Weights of a small masked spectrogram model: encoder norm layernorm.
Rows from block 4 of the encoder, named by matrix and row number. Rows with one number belong to one neuron. Each number is 128 + 24 x the weight over its row's rms, rounded and kept within 0 to 255. All counts start at 0. Numbers have three digits each. After the name is the row's rms in percent of the matrix's.
# fc1: MLP up (encoder.blocks.4.mlp.fc1.weight, 1280x320), inputs 0-45
# fc2: MLP down (encoder.blocks.4.mlp.fc2.weight, 320x1280, transposed), outputs 0-45
fc1.249 121:180127124127146131099133129138149127148141122102098126123176084147135144130135105129122154127138128137110138122142127128169091145144099145
fc2.249 127:165128128129109121125105127112134126140127131146116109146150125117125117127108108137109154135109155060089130122127120130149128127128136133
fc1.250 108:109128088141138159125099125131118173131112125107126132186133234134178077128101134134125120124121114122121109128146126140151145128125086118
fc2.250 108:133060177128110094145123119128113131232128151125154128107163156119136140133122171124107143108119103138128092126073112123127125128144132119
fc1.251 069:130129155097128120167171128100132129124064108137129135120096148118172101129129127127090148113153115135134105118125126191110131127144162122
fc2.251 070:129125118167114129137132100127110128135173108099125147048128129123096126157141126120148094105102145133115128110127101127134121110127185113
fc1.252 131:141098133128157139145128124128131119095126114138112161128128128150102091117134117128130150110114138139089134111106059127113149118130133152
fc2.252 136:156137133171129140111083111127130123172126133103141128160101127128088114127129108127094126127114145086114132201119129099137122133118141138
fc1.253 082:112128135129129128124140109166104157089128127086150129129175062146128132143135128128127139128131128067121134128156124116143103133126116140
fc2.253 106:147128127135127115119115111129168067122111123153116133098130128117118199130133132133128128119112149119140129139210161121142141090137125125
fc1.254 121:143085123128121131126121110143137128160109130122128129168118197106125083098145128157139131171113209129146132153105129130120099140126118151
fc2.254 098:173161130122122169128114169119022157094128128108163129129129128125143151080114166135129124113104127125123137132102163143130124140164152123
fc1.255 127:114111125158122125143169130122129113131129127111132126134129128129123147147063132099152089156150157111132121150150109246152142131133153136
fc2.255 058:130125114149132130114128127128133137128128152114120124148171140127137147097075137159120173126147124128120122128121128138178089128181117151
fc1.256 107:150139130124117131114131170130125129124072117126129127117124137003123122110118104129128128144133133187153128127119127125165126130136107132
fc2.256 130:120122134169128135124132116097092129127098137122137128124129124110136128126149141140121131159148147116156114050140114128129128159125167129
fc1.257 072:196140137127203143102140125076127126160193141156129135126135116129108126111134130127068145124148161126129137098094141094130089128175129151
fc2.257 087:155128153159121128104104133079111134059168186104061113166145122121128128127127136170126161153072135172128096140139119125131136126120128115
fc1.258 085:169112124122172128115128127138119080125128113125136131129104118092117127128116159143125149111107153101142130118133136128129149147119116128
fc2.258 103:073104134130137130131114128120098133159163129141123121133128121089168149142172120117134129106099139113128104146128121127143104144104140151
fc1.259 124:145136071119166204125132105150133127130156169107116076128102127106120153114073129140118112119130127103098127110154116069119104123128127115
fc2.259 104:121128181117112128135100110123138146133114090132131110138128158130122120167098128161137061129170077128129121097041127109176121131119124104
fc1.260 094:129171116119117148135097126126130137145155110110118116129121197112151125137127127076093093150127129151118142128118076139117161149125097125
fc2.260 107:099180124133134125122120180149149117104130147136136143127129140136133123172121127131151130109142133117120177162132130152150084127152128129
fc1.261 083:149154128109126153150144115080154128128176125117121129124100077134121175127126124070117142144123114129137117117091101129128127153071109126
fc2.261 091:133125144161139126071133126107119124126109132116128136114149144107136119130133155134152135116127130153104082130143233152108216104158131148
fc1.262 070:118121193118118126106125130176138181136136102085151130133149127150193127164125128102127128076130141131131142124113127173122073171144128128
fc2.262 080:125118109123142141128117090168127135128118128062144118150134150112127115133133139125126172122119133128130129121108121146128130152127120108
fc1.263 060:130161133128134133137137112125069131184084109077116128128128078139113130126124132130123097142193127246130128131111127082129127130125132113
fc2.263 064:128223133091125115176158128128125084127126070134144128134130133126128135059127128134128116145129142136126124128122153116171133112129154131
fc1.264 067:127120088126128128153128121145122131127131105115128128130121127105201131155134123140126108116134122145128131128137128150101118156125133126
fc2.264 076:128081113147107167124136139130122125150110121170128144129069111062123128128155107129128137107139131121118132128129161174126123164125107142
fc1.265 084:187120139170136156140064142169128146137124173128125126133134064113142128137135145186094128129133127157138104132145016065126124147132126144
fc2.265 095:131141131128140120118128155129127127098196147115145146120160106129062127128130128133139131126128104104123156113127096140128090128130126169
fc1.266 069:134128131129122129105128127156112086108116118103119113140167088125126157128073148129133142036145094068128103116128138083058131125128126094
fc2.266 075:129134101078150153132127128126139085114144104111138126132127086146196132131152116119123119121128092087080117097117165170127074129129097125
fc1.267 118:113098131157128126133148109152141131113154131128122089131102130111123128152165058108147137112128124093125140126131127128139134125128139102
fc2.267 091:125180127128113109169146138151137134171136130130132159087126128129132112144115125128194135138152133097143110127127132131066121126131129153
fc1.268 082:080128126132113134131127127061123137090112133116090119128140126123133149131091128111138142102130151097118131158081117105124128127139106130
fc2.268 094:103130142115130118164176128128160129129135076158122090190114137096157051141107162130114135119125102117126178136129125142140112127102105203
fc1.269 090:127131115130119133121208111161118066107162127132128099156132088103130129079129131152130165127130128101123129163137103126127103124115126135
fc2.269 118:135128129174126124130131133178144128113141141120080124130131120107118135100124141109133129121128167164086129117159154135139119121142130117
fc1.270 089:158155118127106127128158131136130127079128128130102139127126059112154148131106095169148149039143096125146127106132128164131128103128158127
fc2.270 110:140140158125100176128125110128128128130148128094138129150144106117087122097119137132105118127124085130115143104143195132090164106110081123
fc1.271 090:113116131062157156124067137150128000128126136108130128129130154124127110119127169130084140144061120114157119207050137132116141104132128140
fc2.271 096:124121136132120117135132148113151078160118144115123106074142128105075114105127098118076126190135125135155133071137107086170130114128131138
fc1.272 107:128122142099106142094118123110127109207129118126130127082137217128135124167151149106145115130147062159111155102154116147124148135136128106
fc2.272 134:115134095107129147115136166158112106061112128114120129136128048132128135132128160152114129126126155138132116130128139129135128112124150180
fc1.273 066:129135127118114129114093128132184149157147100125128127185110128126082111174115128127212149106128120142018130096123127158107155120127109152
fc2.273 067:131127158113176126075133164109136129108173129153143116127144116079134117096123164141162123146070150132110114141127107113132128118116140235
fc1.274 066:064089129105179128095132170122170123128126103128130203120137081115123114142145132091146128113098146128096126107103120175164128132121153090
fc2.274 097:067133145116125150146126123144143129154126129078128202120127176154126179122130205127146126148137151162120164125137145131153105125128113109
fc1.275 117:105096141135119155152133125114061127095127065119116134103134127133127134128122141124128124131118111122129101129129128023093084134092151120
fc2.275 106:130116025125140130168129119127128119118110123128140118136129126133120114129115129047118128135124126134153100061144090154127116145121121093
fc1.276 071:105136127129128128159144143128138119128116106141141133164131128113152205159097155128114131140147043130132125128127107116137134128126156227
fc2.276 078:129137107138126165117127129162129121128130073125124141118093098150166143138128129158123126125175125125157116196125147122088140086066111156